python train.py --arch="ecapa_tdnn" --gain_aug_db=10 --targets=["action", "striker"] --activation="silu" --stem="single" --widths=[320] --label_smoothing=0.05 --eps=1e-10 --steps=7400 --batch_size=128 --epochs=12.1 --lr_schedule="linear"
Rows from block 9 of a small sound classifier, named by matrix and row number. Each number is 50 + 15 x the weight over its row's rms, rounded and kept within 0 to 99. All counts start at 0. After the name is the row's rms in percent of the matrix's.
After each channel's rows are labels from the 100 clips, of 14976, where the channel reaches its highest value: "strongest on" is what is common among them; "loudest" is the band of the loudest frequency at the time of the peak. Only what is clearly more common there than usual is listed. The data: struck, bounced, scraped and rolled objects made by modal synthesis.
# c30: last pointwise conv (model.blocks.9.c3.0.weight, 320x320x1), inputs 107-213

c30.227 106:59 30 39 42 44 64 50 47 54 44 35 38 46 32 47 59 36 40 41 56 46 36 45 48 42 36 49 36 52 47 57 29 37 66 47 41 54 42 46 45 52 49 57 40 42 38 45 46 33 63 35 43 34 55 22 32 47 60 58 29 21 56 18 32 26 24 50 58 60 50 55 34 28 46 20 49 52 44 59 57 44 46 47 51 33 58 36 53 45 50 30 29 40 49 28 50 52 40 54 48 43 37 58 36 40 48 46
strongest on: hard striker; rolling; reverberation
loudest: 1000 to 2000 Hz

c30.160 080:46 58 49 57 45 47 48 56 38 46 45 33 53 37 69 56 57 59 49 40 34 47 55 39 65 54 39 51 53 38 59 45 66 59 36 59 51 59 45 39 44 39 59 49 62 49 57 70 48 58 55 37 66 58 58 69 48 53 59 58 53 54 74 71 53 56 63 66 65 45 53 74 60 66 73 60 50 59 38 52 58 56 45 62 64 64 70 52 65 46 59 59 55 53 72 66 48 58 53 59 51 69 55 53 59 46 54
strongest on: bouncing; reverberation; text has "room"; text has "reverberant"
loudest: 1000 to 2000 Hz

c30.138 101:83 52 44 72 53 46 75 76 63 80 49 48 73 56 46 78 64 78 62 58 75 45 53 53 60 77 73 63 74 63 58 71 69 41 51 78 83 67 80 74 51 85 79 74 59 58 70 82 49 41 53 57 74 76 61 71 43 36 35 48 60 27 61 73 55 53 72 49 30 77 27 68 53 51 55 36 56 79 61 28 34 47 48 42 80 31 59 35 41 39 67 70 68 45 67 38 31 63 25 23 87 57 45 83 55 82 82
strongest on: reverberation; text has "room"; text has "reverberant"; one hit
loudest: 1000 to 2000 Hz

c30.286 099:41 43 28 22 37 39 09 48 39 40 41 50 46 45 40 54 39 34 37 42 46 41 24 35 52 30 29 47 46 35 36 48 29 51 24 48 22 16 40 44 63 52 36 52 54 56 44 43 21 31 31 21 71 38 47 35 46 64 32 48 28 39 43 39 53 38 32 52 59 36 57 40 45 35 52 40 41 38 27 56 23 57 36 50 37 56 30 42 31 47 17 25 50 40 37 54 36 37 60 63 38 47 35 34 53 30 48
strongest on: bouncing; steel-like damping; text has "noise"
loudest: 1000 to 2000 Hz

c30.229 086:46 34 22 31 28 38 32 53 48 46 30 70 48 43 61 56 32 54 31 36 59 34 21 35 20 41 42 57 42 73 42 29 52 24 58 42 45 69 59 57 16 52 50 33 21 34 53 38 31 53 55 45 35 47 51 43 66 64 68 46 38 71 35 39 47 50 37 66 69 43 66 32 32 75 37 65 70 53 56 66 64 67 68 53 56 70 46 68 66 58 40 35 41 66 43 47 59 49 67 68 43 33 69 28 51 51 36
strongest on: striker: hard; reverberation; text has "room"; text has "reverberant"
loudest: 1000 to 2000 Hz

c30.164 101:53 15 21 68 49 68 62 56 65 46 28 48 43 32 66 50 48 58 48 36 47 39 32 47 15 51 64 53 40 61 41 29 51 53 57 46 61 59 49 34 39 40 57 45 24 36 50 50 50 56 43 53 36 46 25 36 47 58 47 27 22 56 28 39 37 32 38 48 59 45 60 31 16 48 35 53 58 42 59 63 43 58 60 57 50 49 52 54 42 43 43 29 32 51 23 54 46 53 62 67 35 41 62 35 34 40 34
strongest on: rolling; steel-like damping; clipping; text has "clipped"
loudest: 1000 to 2000 Hz

c30.121 095:46 25 44 68 45 64 57 45 43 50 32 28 45 34 58 46 62 40 45 47 58 40 47 34 39 32 54 41 39 53 45 46 35 53 62 43 68 61 34 45 52 48 54 43 43 37 48 46 47 67 47 54 30 30 49 27 47 59 51 31 37 67 29 40 42 37 48 49 75 39 80 37 32 67 50 55 58 35 33 68 60 61 43 40 35 77 29 81 54 55 22 39 30 53 45 39 49 26 70 75 33 27 57 36 48 47 45
strongest on: rolling; reverberation; text has "room"; text has "reverberant"
loudest: 1000 to 2000 Hz

c30.224 102:35 19 30 51 35 64 51 55 52 32 34 44 45 26 57 39 53 33 34 47 40 24 31 39 18 36 52 38 34 45 60 30 43 51 44 52 40 45 38 34 29 40 24 22 18 32 51 28 38 57 38 46 35 42 30 52 40 52 43 28 29 53 36 40 40 17 31 49 44 54 46 42 36 46 48 40 50 35 61 58 47 47 49 45 45 49 40 43 44 39 37 27 41 39 32 35 32 39 57 62 45 40 44 44 34 43 48
strongest on: action: scraping; steel-like damping; clipping; text has "clipped"
loudest: 1000 to 2000 Hz

c30.86 096:51 34 27 45 43 51 32 28 65 27 39 40 44 45 46 34 53 51 53 27 40 49 33 58 13 51 59 54 38 47 39 50 28 39 43 26 37 52 34 29 33 18 30 48 31 36 32 42 45 49 43 60 52 31 22 28 55 79 70 34 34 52 27 41 33 40 40 61 67 47 57 16 16 58 37 79 62 24 57 56 48 75 73 64 25 57 47 55 48 76 50 35 28 63 26 73 67 59 53 52 25 30 58 29 35 44 33
strongest on: hard striker; scraping; clipping
loudest: 1000 to 2000 Hz

c30.221 103:34 40 40 40 47 43 47 39 44 24 36 50 41 35 35 33 54 50 49 58 33 43 48 53 44 32 51 43 35 35 37 36 35 50 43 46 37 41 26 38 42 33 44 45 33 43 42 30 35 40 37 42 47 39 36 17 49 43 35 39 28 36 25 26 22 29 25 43 49 42 49 22 30 42 33 50 43 41 44 37 50 29 42 42 26 49 28 36 34 33 47 19 27 40 27 38 43 50 49 39 22 32 34 30 42 30 46
strongest on: striker: soft; bouncing
loudest: 500 to 1000 Hz

c30.145 079:43 46 57 59 61 51 59 52 40 35 46 56 46 55 49 41 62 43 63 34 58 45 56 42 47 63 62 38 36 55 61 45 54 40 38 59 56 55 42 40 58 62 55 68 47 63 51 51 50 55 52 40 44 50 63 62 50 50 36 72 76 48 76 52 60 68 56 41 54 56 64 64 65 59 82 50 48 46 35 65 63 43 44 46 46 66 64 64 40 52 57 58 54 47 66 50 55 63 63 59 59 83 38 65 72 51 61
strongest on: bouncing; reverberation; text has "room"; text has "reverberant"
loudest: 1000 to 2000 Hz

c30.53 099:46 37 49 41 53 70 53 44 53 42 43 59 50 55 52 42 57 54 58 38 49 44 53 60 31 51 60 52 44 60 56 46 51 65 55 45 38 50 32 42 59 29 37 59 33 54 32 39 56 57 54 55 52 33 32 34 37 48 46 48 47 18 35 39 35 34 36 48 30 32 22 27 39 26 29 48 40 24 45 31 31 49 51 57 41 30 41 30 38 30 58 37 24 52 34 60 56 68 27 34 28 54 51 33 35 27 29
strongest on: striker: soft; one hit
loudest: 250 to 500 Hz

c30.122 108:37 61 63 54 56 41 49 22 38 39 61 58 38 55 49 26 46 45 46 35 34 63 64 54 82 48 41 48 35 50 20 57 37 27 54 38 44 43 45 32 42 44 48 52 64 53 21 52 47 37 55 46 62 38 65 43 54 47 47 73 54 47 48 54 84 55 40 47 50 21 52 52 69 35 61 51 41 43 18 44 57 45 41 42 36 55 46 45 44 54 35 41 43 42 51 38 58 45 60 46 33 57 36 35 68 34 42
strongest on: bouncing; reverberation; text has "room"; text has "reverberant"
loudest: 1000 to 2000 Hz

c30.139 106:43 51 49 49 43 56 43 28 31 31 60 48 47 40 36 39 46 39 55 33 44 56 60 48 63 43 47 41 28 39 27 61 32 55 52 59 48 48 41 38 53 55 52 54 69 46 45 47 38 49 46 43 33 31 47 37 64 60 63 52 44 63 33 31 53 48 32 65 66 27 71 46 51 65 40 70 56 34 18 55 61 69 56 68 25 65 38 57 61 72 42 28 30 62 32 67 73 36 64 65 38 56 50 40 46 34 34
strongest on: bouncing; reverberation; text has "room"; text has "reverberant"
loudest: 1000 to 2000 Hz

c30.163 098:34 28 21 25 32 35 29 31 36 38 24 39 32 26 37 35 42 29 30 33 35 24 31 30 25 43 42 38 33 24 20 24 41 18 17 46 43 26 32 35 24 39 54 44 33 33 31 48 32 27 26 23 56 46 62 48 55 63 50 58 53 65 53 58 46 41 43 62 72 49 78 63 65 61 54 75 70 49 44 62 59 71 61 56 54 65 61 71 61 68 58 50 48 64 62 59 67 47 65 70 46 57 52 45 51 44 57
strongest on: bouncing; reverberation; steel-like damping
loudest: 1000 to 2000 Hz

c30.266 097:40 45 44 36 50 43 24 42 30 48 58 65 38 54 42 38 55 19 55 54 36 50 39 32 54 33 43 53 41 43 47 45 25 53 36 54 16 11 34 39 59 47 28 27 46 51 47 32 48 42 49 28 70 45 35 50 41 52 45 41 33 39 43 42 64 33 38 41 38 36 46 59 65 45 52 39 47 34 45 48 49 54 44 40 46 41 34 51 24 36 25 44 60 32 42 45 46 28 58 56 50 46 33 57 45 37 67
strongest on: bouncing; steel-like damping
loudest: 1000 to 2000 Hz

c30.281 086:72 51 57 67 53 84 60 84 75 69 49 59 79 60 77 85 69 71 59 70 68 62 60 59 65 80 65 68 60 51 72 57 86 76 53 74 59 65 74 67 67 68 67 76 53 60 83 57 65 61 57 63 58 81 63 80 47 38 40 57 52 32 54 65 55 54 75 42 49 80 35 76 57 38 56 53 47 73 81 49 36 64 45 59 74 39 70 40 42 56 65 72 53 50 62 39 54 53 33 44 69 66 41 76 59 64 65
strongest on: reverberation; text has "reverberant"; one hit
loudest: 1000 to 2000 Hz

c30.202 081:66 35 27 28 39 52 35 52 62 57 52 33 65 41 53 70 34 59 52 53 47 52 41 30 58 69 19 64 59 33 57 38 53 58 33 51 48 61 76 51 57 69 61 73 51 49 68 67 47 42 29 35 64 50 63 67 45 54 48 54 55 56 58 65 57 70 68 59 65 49 57 64 73 39 69 67 48 59 43 59 45 50 41 41 59 56 80 52 47 49 57 57 47 57 66 39 55 47 67 66 55 66 41 44 69 67 51
strongest on: bouncing; reverberation; text has "room"; text has "reverberant"
loudest: 1000 to 2000 Hz

c30.119 093:65 60 55 77 56 54 52 88 68 78 59 59 78 53 66 87 63 58 51 65 68 51 65 55 57 78 73 73 73 57 74 64 89 75 54 69 75 73 82 72 57 87 73 75 65 52 86 82 61 68 57 60 54 88 61 85 46 43 41 54 49 53 64 80 43 45 82 39 41 80 44 78 58 40 63 49 61 87 70 59 55 45 51 46 83 41 64 46 52 46 54 69 73 40 77 47 36 58 48 38 88 51 45 77 52 87 76
strongest on: reverberation; text has "room"; text has "reverberant"; one hit
loudest: 1000 to 2000 Hz

c30.90 077:54 57 52 79 50 63 67 53 43 60 66 57 50 49 78 43 63 56 63 54 41 59 65 65 47 56 73 42 43 59 56 51 53 56 56 56 75 71 53 49 65 46 46 52 66 59 62 57 61 63 46 54 49 54 59 71 57 46 60 52 76 68 73 68 67 60 76 57 63 46 72 76 84 58 69 63 56 60 50 62 54 64 63 47 72 51 75 68 59 61 64 67 69 53 75 63 63 61 56 61 55 66 63 62 77 67 51
strongest on: bouncing; reverberation; text has "room"; text has "reverberant"
loudest: 1000 to 2000 Hz

c30.70 104:59 25 19 58 26 57 60 45 46 44 16 32 40 32 61 56 38 28 33 54 63 31 29 34 02 55 55 49 52 30 51 32 32 57 46 45 63 55 43 54 43 60 69 40 30 25 40 53 30 63 33 47 33 37 42 48 54 61 52 46 51 74 34 49 44 34 55 52 77 37 76 47 44 77 62 62 77 54 60 70 61 58 57 54 44 79 53 76 66 60 56 37 44 51 46 52 56 51 85 71 38 37 67 35 47 43 48
strongest on: rolling; reverberation; text has "room"; text has "reverberant"
loudest: 1000 to 2000 Hz